{"model": "sound classifier", "gain_aug_db": 10, "hop_length": 160, "input": "mfcc", "targets": ["instrument"], "qk_norm": true, "subsampling": 2, "positions": "rope", "residual_init": "none", "epochs": 4.7, "weight_decay": 0.2, "adamw_weight_decay_other_params": 0.01}
Rows from block 2, named by matrix and row number. Rows with one number belong to one neuron. Each number is 200 + 30 x the weight over its row's rms, rounded and kept within 0 to 999. All counts start at 0. After the name is the row's rms in percent of the matrix's.
# gate: first MLP gate (model.blocks.2.ff1.gate.weight, 416x160), inputs 0-159
# fc1: first MLP up (model.blocks.2.ff1.fc1.weight, 416x160), inputs 0-159
# fc2: first MLP down (model.blocks.2.ff1.fc2.weight, 160x416, transposed), outputs 0-159
gate.62,102,209,186,226,201,210,166,218,186,149,191,186,253,206,232,268,198,213,239,224,193,234,225,203,195,206,146,220,198,246,201,231,186,199,187,206,221,185,193,207,196,212,205,209,190,200,210,188,144,178,153,181,180,182,176,158,268,173,177,211,213,194,196,204,205,208,222,233,219,223,244,228,212,156,196,207,216,243,241,193,151,199,172,147,192,189,201,194,191,194,191,199,196,188,201,192,273,186,201,249,218,228,190,186,199,246,195,229,173,220,221,200,141,220,227,200,160,281,220,236,216,193,250,227,220,194,154,100,122,205,163,215,246,117,194,277,212,239,278,202,232,209,203,178,207,184,227,171,206,189,221,220,188,148,191,215,227,211,204,219,175
gate.63,100,164,209,193,199,245,242,176,241,211,192,216,230,183,185,199,243,185,220,219,211,234,197,170,201,185,185,200,188,199,189,240,227,269,236,171,199,167,227,265,182,157,242,203,185,223,197,166,212,218,209,247,228,156,223,185,187,198,156,170,211,237,196,229,250,161,223,167,188,284,216,198,228,253,188,143,177,201,181,229,242,190,191,216,158,185,150,183,198,223,274,219,176,222,183,180,178,224,254,208,221,164,207,195,185,172,206,244,207,182,213,190,182,146,190,205,185,171,203,196,166,171,142,148,170,223,203,158,191,223,136,191,140,175,226,231,242,174,187,254,180,155,148,195,231,206,175,183,202,201,196,190,150,213,238,176,173,175,159,229,247
gate.64,103,209,190,195,214,176,180,201,196,220,242,168,244,176,231,195,187,239,142,174,185,186,177,207,198,202,214,210,258,141,206,214,187,189,211,258,198,199,226,161,191,196,201,227,185,201,224,240,162,184,202,221,166,249,249,177,199,207,155,162,172,227,250,210,142,173,278,180,258,199,184,210,228,193,148,153,193,189,180,179,203,232,184,128,250,241,223,238,212,231,231,208,204,171,204,216,163,188,149,239,176,178,212,183,163,205,243,184,187,191,166,214,225,236,162,173,195,205,151,255,150,184,221,158,209,203,210,236,187,168,197,229,220,172,197,171,148,173,174,183,185,264,204,215,145,212,211,149,185,210,230,247,195,216,231,213,205,251,201,216,269
gate.65,097,166,220,179,227,217,179,205,209,176,253,198,190,203,202,287,182,209,183,210,201,220,223,232,205,194,251,249,264,223,175,162,239,172,218,223,291,191,154,211,184,194,190,210,160,153,161,189,173,210,231,189,123,224,238,168,190,192,183,235,185,206,195,183,192,216,199,221,186,229,150,186,192,197,208,203,235,224,211,188,201,212,197,219,179,173,194,213,152,186,148,174,230,249,210,169,198,206,184,118,226,160,217,198,142,147,205,253,210,215,223,205,197,185,257,199,215,134,176,235,206,172,222,191,223,213,202,181,190,220,206,148,228,163,185,181,206,190,162,168,192,207,225,283,177,196,221,214,203,206,165,152,196,190,241,209,184,190,133,138,194
gate.66,090,195,194,205,239,158,243,200,216,184,190,206,145,197,194,165,196,170,249,188,253,178,179,187,187,199,174,163,213,162,170,140,183,182,147,177,250,216,190,189,188,228,175,151,146,196,159,206,241,167,158,195,201,237,265,226,216,219,239,175,248,189,193,213,165,209,226,214,146,241,224,236,210,123,262,231,168,217,244,220,245,181,228,208,139,219,172,281,185,193,171,209,212,170,200,175,137,192,168,152,193,229,257,205,202,201,203,200,233,181,174,200,161,196,226,180,207,185,201,166,210,197,226,262,184,222,201,181,213,217,176,221,187,216,182,209,199,173,202,241,213,208,219,219,174,246,230,166,158,207,250,222,190,206,235,187,200,270,195,199,187
gate.67,095,164,242,206,208,212,220,256,191,173,204,209,298,172,206,193,226,209,223,206,246,225,182,154,201,216,244,252,210,200,188,166,172,132,188,192,187,141,207,227,262,234,205,216,167,178,183,217,213,189,185,223,188,186,183,233,145,211,200,195,219,236,189,209,171,278,213,199,226,185,211,196,210,224,233,211,185,213,185,176,133,169,160,225,185,231,215,213,154,189,187,212,207,187,193,163,184,188,175,200,196,188,194,170,197,210,190,210,199,171,190,179,219,231,253,173,241,197,222,257,187,174,190,118,182,180,292,177,221,145,207,230,208,212,183,194,206,227,239,149,182,163,197,197,112,214,255,193,232,181,185,231,168,230,191,168,175,181,203,163,229
gate.68,100,169,185,195,166,135,192,142,203,168,237,165,194,255,205,172,219,152,211,232,210,186,216,149,211,176,193,177,174,198,224,198,221,206,237,190,173,184,192,157,227,178,230,230,215,202,225,217,236,239,130,255,152,233,210,243,193,180,240,169,249,220,194,193,201,186,216,182,205,201,166,216,211,183,185,210,246,185,209,236,242,175,247,147,193,167,189,187,181,188,231,207,214,214,180,176,210,233,184,190,183,214,203,151,220,230,255,203,224,182,173,203,225,205,205,203,171,201,219,198,162,229,181,294,231,190,209,188,200,178,179,174,148,224,202,237,212,185,252,251,202,233,181,171,169,214,227,236,192,242,293,205,175,185,107,217,259,185,185,181,173
gate.69,098,227,200,187,207,191,184,140,180,171,226,216,207,207,200,179,197,172,213,224,231,202,176,207,190,185,206,207,190,186,181,180,201,125,203,196,229,199,147,162,228,236,220,198,215,180,243,191,255,180,141,209,209,170,202,256,204,226,194,184,195,203,184,231,161,160,258,210,218,210,242,204,199,128,191,179,246,195,177,225,240,199,169,260,183,190,235,221,162,194,179,184,261,187,189,237,173,214,206,228,205,227,164,224,258,219,174,108,168,220,165,213,188,197,216,265,149,229,173,159,222,258,169,246,189,205,183,213,220,182,196,193,199,163,145,224,214,218,140,168,242,171,224,225,245,165,201,211,175,242,259,204,194,215,216,194,180,222,143,234,229
gate.70,089,224,192,176,180,198,176,175,222,201,232,161,167,185,223,265,193,193,200,213,192,229,225,209,180,180,190,214,177,204,211,177,221,186,170,178,175,227,230,202,200,201,218,166,187,189,176,232,178,217,214,170,108,184,163,207,236,162,192,233,162,241,204,174,202,216,205,162,136,122,165,227,197,189,163,197,233,246,276,181,123,201,182,225,193,207,125,199,149,156,190,186,167,237,205,168,247,247,195,192,179,204,206,212,180,188,200,208,196,177,216,177,158,201,220,211,150,257,204,206,195,172,165,220,209,205,204,195,135,195,188,157,180,173,247,190,195,180,235,179,237,241,188,269,144,195,193,116,178,234,205,210,193,174,244,193,182,186,225,212,235
gate.71,084,204,159,193,221,177,178,183,166,247,234,234,206,224,153,176,178,154,195,210,198,217,203,172,191,170,201,211,175,181,199,213,251,167,195,198,172,215,193,242,206,171,230,269,178,226,179,233,127,192,217,228,244,184,233,167,182,184,208,227,199,204,141,254,213,165,222,181,233,182,198,197,234,155,175,226,206,203,222,224,202,190,228,274,150,233,187,196,172,217,192,195,240,209,233,198,223,213,192,140,224,210,246,192,184,160,210,162,160,148,176,201,188,185,237,225,182,156,189,211,243,261,184,234,206,216,226,172,204,183,234,122,222,197,148,171,200,202,177,224,250,214,220,179,207,178,237,172,219,103,156,209,214,253,216,192,245,153,189,208,211
gate.72,090,182,251,193,190,235,177,176,200,218,212,190,197,242,210,253,193,189,241,124,181,216,172,220,164,191,135,260,173,223,199,248,236,244,194,226,190,171,164,204,243,225,186,202,160,213,245,213,222,212,222,208,160,204,228,153,192,185,177,188,192,234,241,215,205,231,220,173,144,247,184,181,205,176,189,216,201,165,149,128,225,213,207,235,186,155,196,187,252,212,248,229,206,205,231,207,156,222,167,212,205,263,185,201,221,192,183,222,252,179,235,187,171,188,211,207,169,223,188,170,172,155,195,239,207,212,239,203,210,162,106,214,164,194,230,171,246,165,185,214,225,229,211,263,174,241,196,207,198,209,190,171,237,170,217,226,160,250,194,217,235
gate.73,098,231,158,212,208,217,181,153,216,205,205,180,206,241,203,195,230,247,196,203,214,253,229,215,198,236,212,202,182,233,235,202,195,207,157,193,211,236,153,184,250,170,212,226,227,160,230,184,145,168,130,169,162,188,210,172,243,168,191,184,174,170,201,217,195,169,260,203,157,260,219,225,150,220,190,211,188,235,137,203,214,177,223,205,193,228,198,216,264,223,205,201,188,244,204,170,215,218,265,192,185,239,210,202,180,202,181,274,199,198,223,224,200,205,235,130,171,164,222,226,189,154,222,171,194,183,259,206,163,239,198,238,173,205,220,233,185,219,179,152,218,212,169,151,193,182,218,232,257,149,256,193,229,249,222,196,198,178,138,221,196
gate.74,089,158,149,160,176,215,210,168,235,170,153,192,193,246,200,202,178,188,254,162,248,180,191,154,215,164,212,166,165,173,160,250,199,177,226,229,210,233,227,275,173,220,229,186,196,237,183,170,194,188,218,221,235,209,229,192,235,198,202,232,205,154,197,245,259,168,189,217,185,179,243,211,168,130,292,216,249,191,272,209,194,196,167,210,216,219,194,193,213,181,233,177,150,179,204,184,127,260,148,224,218,211,182,178,224,220,193,200,211,173,143,165,194,199,186,164,220,198,179,163,197,183,193,241,140,129,247,214,193,198,156,218,183,207,203,185,205,197,218,234,227,199,192,168,200,203,191,179,223,257,204,167,187,196,189,192,213,208,177,186,188
gate.75,083,177,202,196,176,222,164,198,192,216,206,223,214,217,126,211,152,182,145,224,217,167,170,217,207,216,187,184,227,202,199,132,257,158,199,194,180,164,201,156,193,217,206,201,223,231,216,190,219,156,203,205,217,194,208,218,227,166,177,198,212,266,197,198,225,222,152,167,252,171,212,227,228,180,279,172,219,200,189,200,284,181,185,221,201,224,182,196,200,208,205,196,213,169,162,215,218,268,157,187,183,195,210,175,237,175,207,200,161,187,187,121,232,184,268,242,207,255,156,189,167,197,217,194,229,230,242,188,236,210,237,196,229,205,180,162,211,169,206,211,174,199,187,190,175,197,193,163,242,253,182,142,228,250,139,140,172,163,214,157,210
fc1.62,101,216,192,213,207,194,164,204,206,156,176,176,232,206,184,266,197,216,195,245,196,252,260,198,150,189,124,200,185,260,206,219,203,203,193,191,188,179,213,222,191,202,211,195,188,180,222,222,151,169,160,183,190,209,190,195,248,209,142,255,220,222,216,210,179,211,237,233,204,221,254,211,228,197,186,199,233,224,223,221,151,185,170,152,192,159,173,205,226,211,199,174,190,212,200,179,274,209,177,231,220,244,153,198,200,194,208,224,170,203,243,188,184,203,227,213,175,281,198,249,186,182,235,191,225,176,140,132,153,233,193,220,241,120,166,271,198,224,241,167,269,223,179,183,187,163,205,196,209,196,198,210,173,141,208,187,220,187,211,233,200
fc1.63,099,117,206,184,198,273,212,182,213,182,170,215,227,193,151,223,231,197,211,192,213,212,182,203,192,196,184,170,144,201,173,197,209,208,215,227,185,174,142,213,180,172,183,195,176,189,221,171,227,196,165,206,226,164,236,160,200,168,256,230,265,161,230,219,217,214,211,184,217,213,239,187,256,192,200,190,209,181,266,198,251,175,209,160,210,179,190,208,160,194,221,209,99,181,160,205,250,224,208,163,176,155,179,201,198,170,206,256,162,203,187,207,207,155,187,172,198,213,216,218,177,164,208,168,189,145,170,197,186,162,190,128,197,209,206,166,190,149,203,215,193,198,245,186,189,123,246,187,205,245,151,202,172,212,249,214,237,258,210,189,169
fc1.64,114,180,163,232,140,206,196,155,165,207,177,122,232,198,181,176,154,238,143,198,252,212,219,225,204,175,146,226,173,247,179,177,221,193,194,173,211,195,200,221,231,201,219,195,170,193,172,191,211,193,220,212,251,204,214,206,266,185,159,212,216,152,157,180,175,194,146,155,199,239,178,175,220,139,179,203,204,208,195,194,241,213,184,304,255,197,230,299,214,204,186,148,171,239,189,189,198,189,177,223,207,201,232,204,214,242,159,266,152,188,128,219,200,186,192,232,215,226,192,164,222,223,209,185,203,245,196,143,198,190,192,232,198,216,195,197,170,185,134,220,221,184,210,220,217,173,205,207,213,233,194,191,188,199,225,192,222,208,222,201,174
fc1.65,110,189,193,203,204,158,240,188,184,160,212,221,207,240,229,216,167,180,170,184,168,181,203,212,181,209,139,176,186,200,191,223,227,207,164,279,200,166,256,165,193,186,168,189,158,160,298,224,165,201,213,233,241,126,222,257,128,193,157,209,211,231,149,200,205,217,200,189,212,170,196,180,201,251,186,162,213,136,207,243,193,175,187,151,209,198,206,176,208,252,233,242,175,203,202,186,150,170,165,270,192,213,204,212,220,221,240,211,201,227,210,216,228,196,175,215,197,203,223,175,168,206,201,138,186,166,241,218,199,185,202,210,219,226,126,220,187,232,219,180,251,241,227,171,250,204,178,223,224,158,212,188,186,235,206,182,163,198,206,222,206
fc1.66,084,209,220,212,250,238,167,224,222,201,195,210,181,207,183,243,211,187,146,259,160,230,196,211,186,203,184,215,250,229,181,247,225,201,270,247,178,201,202,202,197,213,196,170,216,187,218,201,204,219,240,213,182,199,149,167,215,230,186,231,133,211,150,176,176,191,212,149,256,197,208,154,193,262,156,172,212,158,157,179,181,224,201,215,231,191,203,167,200,201,255,210,203,239,258,216,280,193,232,210,200,189,202,156,217,135,191,213,189,162,204,198,226,223,193,205,226,287,199,196,197,223,154,181,248,204,202,228,214,198,230,179,225,222,236,158,240,236,185,203,209,205,192,214,216,138,187,283,203,196,221,165,231,201,190,199,174,124,194,192,208
fc1.67,090,207,230,218,214,214,205,190,137,191,196,222,192,188,212,234,181,185,280,139,237,199,238,257,220,167,210,208,170,223,207,210,198,174,213,178,158,148,183,215,175,200,171,248,208,202,217,178,188,210,194,239,187,203,208,232,168,214,194,237,249,218,161,234,173,238,205,206,209,211,210,234,255,166,214,223,277,216,254,229,174,211,175,225,212,203,209,198,135,212,195,215,191,279,263,143,198,208,175,186,203,189,164,177,170,167,206,225,232,122,204,212,185,230,200,231,237,201,246,231,218,196,195,132,146,190,234,183,222,214,174,254,209,196,159,207,210,218,183,186,213,173,196,207,181,182,163,288,211,221,217,211,179,199,150,177,157,209,201,159,220
fc1.68,107,235,182,210,174,168,199,160,210,198,266,241,205,173,143,215,200,202,167,216,222,237,261,180,236,208,214,186,181,116,168,251,186,193,183,189,184,210,156,169,155,153,209,188,230,220,161,243,186,128,143,201,230,198,225,243,222,183,198,163,228,212,209,230,151,220,228,223,265,213,188,218,245,255,219,178,242,176,225,226,188,197,233,171,199,180,212,114,207,164,167,194,241,197,144,185,184,188,131,194,200,223,206,149,231,247,230,176,225,166,206,201,215,193,204,187,175,199,190,198,181,178,176,260,187,206,213,200,195,193,251,214,177,204,149,239,189,189,220,205,206,224,202,216,177,205,200,187,212,217,195,258,174,134,174,177,208,157,201,192,205
fc1.69,098,226,238,175,210,169,193,130,201,185,249,197,166,202,198,192,198,179,238,219,184,228,204,219,219,165,203,233,224,158,171,163,200,127,199,170,264,213,142,163,238,236,211,209,213,183,198,197,242,204,153,207,203,186,217,227,205,249,217,199,191,194,201,214,173,154,247,210,205,233,208,196,224,142,205,194,251,155,224,242,230,210,150,258,185,192,227,222,190,210,174,178,265,190,191,213,168,222,193,215,224,236,205,237,218,234,151,136,132,237,182,218,196,198,200,271,155,229,170,207,195,220,192,207,175,205,209,212,244,169,246,182,173,175,169,166,184,227,126,207,220,179,234,206,258,149,194,175,166,215,232,195,210,189,217,185,185,200,140,228,217
fc1.70,101,181,203,206,233,198,285,193,252,251,214,194,208,218,206,170,216,205,224,217,222,175,172,252,204,196,186,197,206,195,231,149,244,216,215,191,185,216,193,218,192,166,197,277,181,165,209,142,212,184,222,197,237,167,244,197,143,239,214,199,150,201,213,219,172,167,210,220,191,279,177,228,194,210,235,204,221,147,214,242,189,207,207,189,183,163,198,241,205,257,203,224,213,190,214,245,195,180,207,203,161,195,212,210,199,162,223,242,190,196,201,184,234,205,204,240,208,174,223,249,184,245,169,180,171,218,203,181,244,182,215,143,182,259,170,177,210,205,171,201,152,213,211,195,234,169,104,256,236,117,184,184,138,200,200,229,155,204,170,202,203
fc1.71,083,199,172,221,237,162,180,199,189,226,215,192,195,163,159,188,169,224,208,220,187,195,183,237,224,184,209,191,262,255,234,187,208,158,213,193,204,202,188,200,249,105,244,184,212,191,188,224,191,206,202,227,235,147,222,250,201,136,166,212,207,188,173,220,230,209,250,187,253,162,239,190,224,166,203,196,211,204,220,211,175,136,204,269,177,266,191,173,198,175,185,185,212,167,230,190,266,148,215,178,192,168,287,213,208,177,205,180,166,180,199,183,193,172,240,252,190,204,205,225,231,209,177,202,197,183,203,207,195,230,208,219,161,178,180,117,218,226,177,231,254,212,161,202,208,150,235,191,253,157,176,221,208,182,194,179,210,131,205,197,216
fc1.72,095,207,185,137,245,217,215,193,218,167,148,209,177,242,177,202,250,243,263,182,197,172,204,168,200,269,219,244,213,211,196,177,220,207,187,218,203,252,235,236,204,192,185,190,205,207,211,223,228,188,196,185,229,247,184,175,160,222,177,250,209,169,157,163,187,237,190,224,159,251,145,208,111,218,178,201,181,202,178,201,256,169,187,171,233,157,178,194,230,215,188,190,184,242,190,247,201,192,203,175,190,207,207,196,128,197,214,164,186,183,184,207,248,199,198,159,201,176,197,216,179,187,181,275,238,232,237,229,218,214,184,163,162,221,219,223,215,246,255,209,204,178,249,239,128,186,216,178,196,169,229,150,187,186,197,224,205,206,189,179,129
fc1.73,097,193,186,201,205,178,228,196,178,195,226,197,256,207,239,217,208,202,195,211,192,194,213,191,196,189,194,173,229,181,149,204,214,176,221,198,186,169,222,139,171,214,222,209,170,192,192,176,223,126,263,170,209,155,211,160,215,215,226,142,229,208,207,181,197,255,190,208,269,169,169,185,244,154,265,183,181,195,201,276,231,223,244,206,205,183,183,188,138,189,174,175,189,206,183,215,189,210,185,319,206,203,161,172,259,199,216,248,169,134,168,231,245,163,217,248,189,201,168,259,132,197,183,211,201,212,139,217,197,184,209,223,194,203,188,170,232,180,239,178,237,191,227,201,204,187,156,220,214,238,188,217,202,196,230,229,222,195,212,183,175
fc1.74,092,241,284,206,223,195,145,202,196,205,243,217,237,170,211,188,193,208,176,245,180,227,212,212,232,180,180,159,191,237,221,152,197,167,221,218,197,206,190,154,222,201,160,186,171,167,221,257,211,213,202,217,218,186,174,174,159,162,184,233,179,222,200,89,174,191,238,149,163,171,165,209,210,237,197,221,180,192,159,186,196,194,196,196,198,180,218,192,228,237,189,212,211,190,171,245,253,233,260,224,173,146,214,156,163,242,182,271,183,230,255,217,197,209,195,199,166,237,224,240,187,206,158,209,208,190,145,166,185,214,288,200,247,212,212,219,203,170,184,223,145,194,226,181,179,178,205,192,225,169,203,215,235,221,192,173,177,178,191,155,220
fc1.75,084,209,187,181,156,212,187,224,177,173,229,217,199,218,183,161,183,194,211,230,197,176,186,216,199,181,187,195,241,212,152,148,239,192,197,164,218,192,198,179,164,220,200,200,189,223,193,214,185,203,189,250,255,175,234,222,220,160,190,179,211,250,201,189,290,203,146,158,258,248,203,211,202,173,208,189,214,225,156,149,234,188,193,249,213,206,180,220,190,237,215,201,199,193,216,208,191,234,176,205,146,207,211,148,204,184,273,163,166,181,197,162,194,166,257,240,140,210,180,183,170,209,210,195,238,260,218,163,220,188,280,157,222,170,166,177,221,191,190,221,228,220,201,197,168,213,195,145,247,209,192,154,219,267,201,116,191,185,177,183,257
fc2.62,161,178,199,202,274,214,175,167,140,201,234,211,161,215,180,242,218,253,236,229,196,176,197,218,149,211,134,185,231,160,143,158,182,260,164,219,186,176,190,197,190,216,195,189,217,191,189,187,263,249,189,200,204,214,205,196,186,194,144,221,194,234,259,191,198,210,201,194,223,208,229,254,212,220,168,202,128,144,232,206,197,206,190,159,187,189,240,136,186,222,230,224,216,236,184,196,122,210,263,231,210,233,166,183,249,193,233,208,227,261,269,196,180,242,202,209,217,227,223,213,170,158,196,206,209,187,212,238,169,202,197,215,146,175,194,223,192,250,170,199,212,187,199,215,205,157,224,181,194,178,224,223,219,182,225,218,179,191,234,149,168
fc2.63,054,160,174,272,238,132,170,188,217,227,217,180,214,209,222,197,182,217,155,221,220,196,235,168,162,222,239,220,238,147,194,175,185,148,199,166,208,151,136,205,237,153,170,235,225,188,224,206,171,215,226,212,147,168,221,223,199,223,196,190,157,205,231,271,141,231,210,169,211,209,171,186,189,207,207,220,167,207,179,178,211,259,198,195,184,211,243,274,205,230,169,213,190,228,219,170,213,163,225,198,151,210,210,254,228,229,151,170,212,217,158,216,191,182,226,192,201,219,164,184,245,185,202,232,184,207,223,242,191,195,212,212,185,195,162,178,265,179,184,165,192,135,207,258,215,274,193,208,173,218,220,230,215,141,186,182,234,209,211,207,211
fc2.64,072,193,134,221,182,157,213,189,176,190,138,202,206,199,231,168,293,217,162,207,222,217,214,197,200,228,202,229,170,188,195,190,141,188,252,231,196,201,166,178,225,192,176,159,188,180,169,219,196,145,229,187,204,164,257,169,232,196,186,223,215,155,155,209,194,187,145,191,247,190,244,249,201,219,205,197,170,195,206,207,150,219,241,221,241,197,176,213,212,200,183,226,197,197,230,148,200,206,179,242,223,183,193,187,205,237,158,164,174,224,206,171,192,211,193,213,213,152,182,152,177,181,205,216,134,182,181,176,207,189,195,202,210,190,208,239,194,179,143,185,207,256,201,217,168,196,213,198,162,195,344,201,195,221,199,149,216,155,157,196,220
fc2.65,054,208,238,277,210,151,203,251,198,233,168,176,220,241,210,204,176,172,165,193,227,218,187,208,183,188,190,254,201,243,196,234,260,235,210,242,143,209,237,192,162,135,253,204,152,162,202,199,224,217,175,181,245,218,211,223,150,218,133,203,222,242,192,210,219,148,180,181,228,271,203,193,221,166,209,235,259,261,161,185,234,231,206,164,187,190,168,169,190,159,233,205,156,208,199,162,186,174,231,220,185,210,152,251,186,184,181,181,208,180,172,211,217,233,178,174,181,199,168,191,202,245,193,233,259,214,202,222,166,177,205,173,208,197,219,171,211,221,209,197,153,224,247,165,225,200,197,182,215,204,213,154,211,173,192,225,241,252,172,246,217
fc2.66,163,179,185,205,186,179,189,190,159,171,134,202,173,204,233,219,246,180,144,197,198,160,166,197,179,225,163,206,213,167,255,165,169,191,153,217,219,180,191,219,192,257,142,220,168,163,185,193,205,204,185,186,204,204,258,240,227,193,253,182,194,163,207,155,187,237,138,239,201,168,146,240,166,198,209,225,218,224,202,201,185,183,223,218,164,259,199,258,184,172,192,243,206,204,138,158,203,212,205,250,198,140,168,244,242,205,165,161,171,247,157,205,130,208,219,215,202,183,219,212,180,206,226,229,202,211,187,206,234,204,271,200,218,206,203,150,191,155,249,201,245,190,191,183,185,238,194,181,191,203,206,178,244,224,161,192,152,199,254,190,167
fc2.67,081,187,190,187,206,200,165,177,206,223,233,233,185,243,218,211,197,227,190,224,188,189,200,196,148,218,174,156,220,151,277,196,206,234,223,229,234,198,201,196,173,235,198,217,220,224,201,196,188,178,236,176,260,169,215,233,202,173,228,214,233,193,203,162,145,181,229,190,204,237,240,203,198,175,165,147,234,176,148,207,224,265,248,219,235,187,215,183,183,168,193,188,183,174,214,185,273,192,225,221,213,177,238,254,195,201,251,220,187,220,227,222,220,213,227,217,206,202,180,176,201,179,339,151,193,201,179,176,208,217,223,267,204,191,245,187,265,177,201,202,160,226,206,196,228,156,246,159,195,194,230,183,211,167,269,201,201,201,212,197,237
fc2.68,108,197,221,162,227,181,217,230,180,249,194,186,198,214,212,227,146,218,146,155,105,206,216,244,194,232,209,269,153,173,145,186,176,196,198,189,168,223,210,240,163,197,211,198,157,181,160,217,252,169,248,155,159,208,191,169,196,216,215,187,165,217,206,185,212,193,234,221,166,196,184,214,173,228,202,190,192,181,221,195,248,173,218,147,205,208,196,213,167,228,216,182,219,208,179,172,201,184,216,221,229,214,225,214,142,216,172,183,149,232,195,164,174,194,192,241,216,177,176,173,220,190,236,161,183,207,200,232,179,193,183,198,165,152,212,206,191,177,193,169,101,219,179,148,143,247,150,182,161,194,163,139,260,201,217,218,239,162,203,226,231
fc2.69,187,209,172,211,173,159,173,212,180,211,193,216,202,259,154,199,162,212,186,212,213,176,198,206,187,120,265,171,210,189,193,154,225,255,242,193,156,190,195,193,184,171,198,153,205,176,228,254,124,204,155,174,199,191,183,168,174,224,193,218,178,198,168,213,175,165,160,208,190,196,212,226,245,192,207,195,219,203,180,182,207,210,224,250,205,197,206,224,145,202,234,185,210,209,201,223,179,250,195,164,176,181,224,189,217,174,154,247,223,148,147,182,197,164,168,194,187,205,216,97,172,160,147,192,181,235,199,212,254,195,189,237,129,204,242,288,194,248,236,237,214,196,174,202,184,224,174,215,204,203,162,199,221,149,214,195,176,209,234,193,222
fc2.70,082,216,198,144,212,208,181,199,219,202,178,236,158,217,211,187,206,210,171,193,215,186,229,240,225,201,217,202,179,246,222,264,179,189,220,186,204,270,207,271,218,204,186,194,220,173,196,217,192,200,209,261,225,264,226,266,274,180,171,211,140,202,213,204,268,230,221,206,181,177,136,163,174,248,223,187,175,175,229,201,212,215,173,200,188,179,152,186,201,186,194,177,175,226,226,240,230,174,187,158,173,158,201,171,239,206,190,198,259,202,146,229,185,216,120,196,209,210,164,213,203,160,200,163,207,138,206,199,212,211,228,184,219,152,147,211,167,193,246,201,176,208,207,216,211,207,225,200,151,178,183,204,204,193,186,171,149,144,221,170,128
fc2.71,130,214,209,220,167,173,173,152,193,228,204,170,190,198,224,218,211,207,203,233,198,178,145,199,151,245,184,227,180,189,187,231,139,202,211,222,214,205,218,196,182,213,235,193,212,208,201,123,195,201,216,151,196,218,233,209,181,193,202,176,232,157,214,170,211,174,200,261,80,246,209,240,144,193,194,211,208,196,210,171,164,209,240,187,218,222,212,215,224,204,232,255,231,171,175,189,226,197,190,249,206,139,223,185,219,204,224,145,170,234,194,196,196,165,204,248,193,188,211,191,218,178,224,185,140,209,194,194,249,222,203,218,221,269,280,126,250,190,191,239,167,193,205,219,236,211,193,232,226,197,182,168,204,290,212,203,178,201,208,172,188
fc2.72,063,264,186,225,226,195,141,235,195,183,215,177,196,209,206,163,238,184,167,153,239,196,258,143,204,155,138,205,193,203,248,190,184,201,213,161,233,185,179,210,209,229,218,213,212,183,210,191,175,187,231,178,245,205,211,157,227,200,135,181,193,202,154,179,207,196,203,223,221,188,264,179,233,184,228,177,157,229,240,177,109,237,179,194,200,215,208,281,196,162,215,179,204,157,198,228,296,237,157,214,193,194,187,147,162,215,195,184,199,249,205,209,207,216,202,199,200,188,188,251,200,197,186,186,228,164,205,264,210,264,162,205,194,189,212,186,218,114,202,191,212,187,201,200,206,232,186,239,206,194,195,232,221,212,209,205,148,189,190,189,253
fc2.73,084,206,186,248,224,194,181,207,216,230,221,233,181,225,219,214,235,179,219,191,181,234,208,164,177,187,194,184,182,221,256,197,234,194,187,155,149,246,235,249,159,198,219,229,176,198,194,195,254,224,200,221,205,164,216,199,182,210,185,208,217,231,209,235,174,199,162,152,159,205,202,198,205,182,202,146,237,196,177,197,176,220,240,124,219,186,211,203,178,151,230,191,226,197,208,169,201,185,229,192,201,221,168,244,161,242,211,192,193,331,296,189,190,196,203,230,143,252,233,167,230,174,201,235,197,205,227,168,188,223,225,203,207,248,225,191,224,191,193,224,200,229,188,162,197,156,189,275,161,225,190,242,189,191,221,149,259,173,197,230,204
fc2.74,161,217,198,153,171,185,229,190,221,168,166,199,178,276,192,194,214,158,204,219,166,205,204,251,190,198,202,248,208,193,196,282,178,212,186,240,183,185,163,166,186,213,194,202,234,191,212,196,204,172,137,141,188,230,251,220,208,198,152,202,245,202,197,236,149,195,157,223,168,194,185,213,128,197,187,231,206,229,245,167,192,195,173,202,188,215,205,223,208,144,203,189,189,164,180,157,163,191,174,201,152,189,207,200,234,150,216,205,186,250,175,218,180,174,212,172,221,178,200,233,113,243,199,235,232,137,219,269,179,175,189,144,178,227,208,229,211,175,181,245,237,190,186,157,249,202,188,231,240,199,203,180,219,203,212,246,195,182,258,206,244
fc2.75,119,214,220,256,252,235,184,181,171,237,221,215,214,224,246,147,221,178,206,239,212,217,185,211,194,187,189,204,138,229,201,210,236,199,197,221,117,168,212,221,139,199,154,202,214,190,157,205,183,183,169,207,177,190,201,200,183,205,163,209,215,181,185,183,153,220,203,187,172,200,192,196,183,268,201,233,210,247,178,160,158,209,249,165,188,275,198,218,233,169,238,165,232,188,196,218,213,188,289,225,200,246,213,204,219,209,124,183,197,190,206,200,296,193,191,206,199,239,179,216,165,208,197,243,200,221,237,193,238,197,240,190,199,216,204,212,170,191,205,200,193,217,211,206,222,264,188,237,176,175,283,251,190,200,221,166,243,225,180,193,146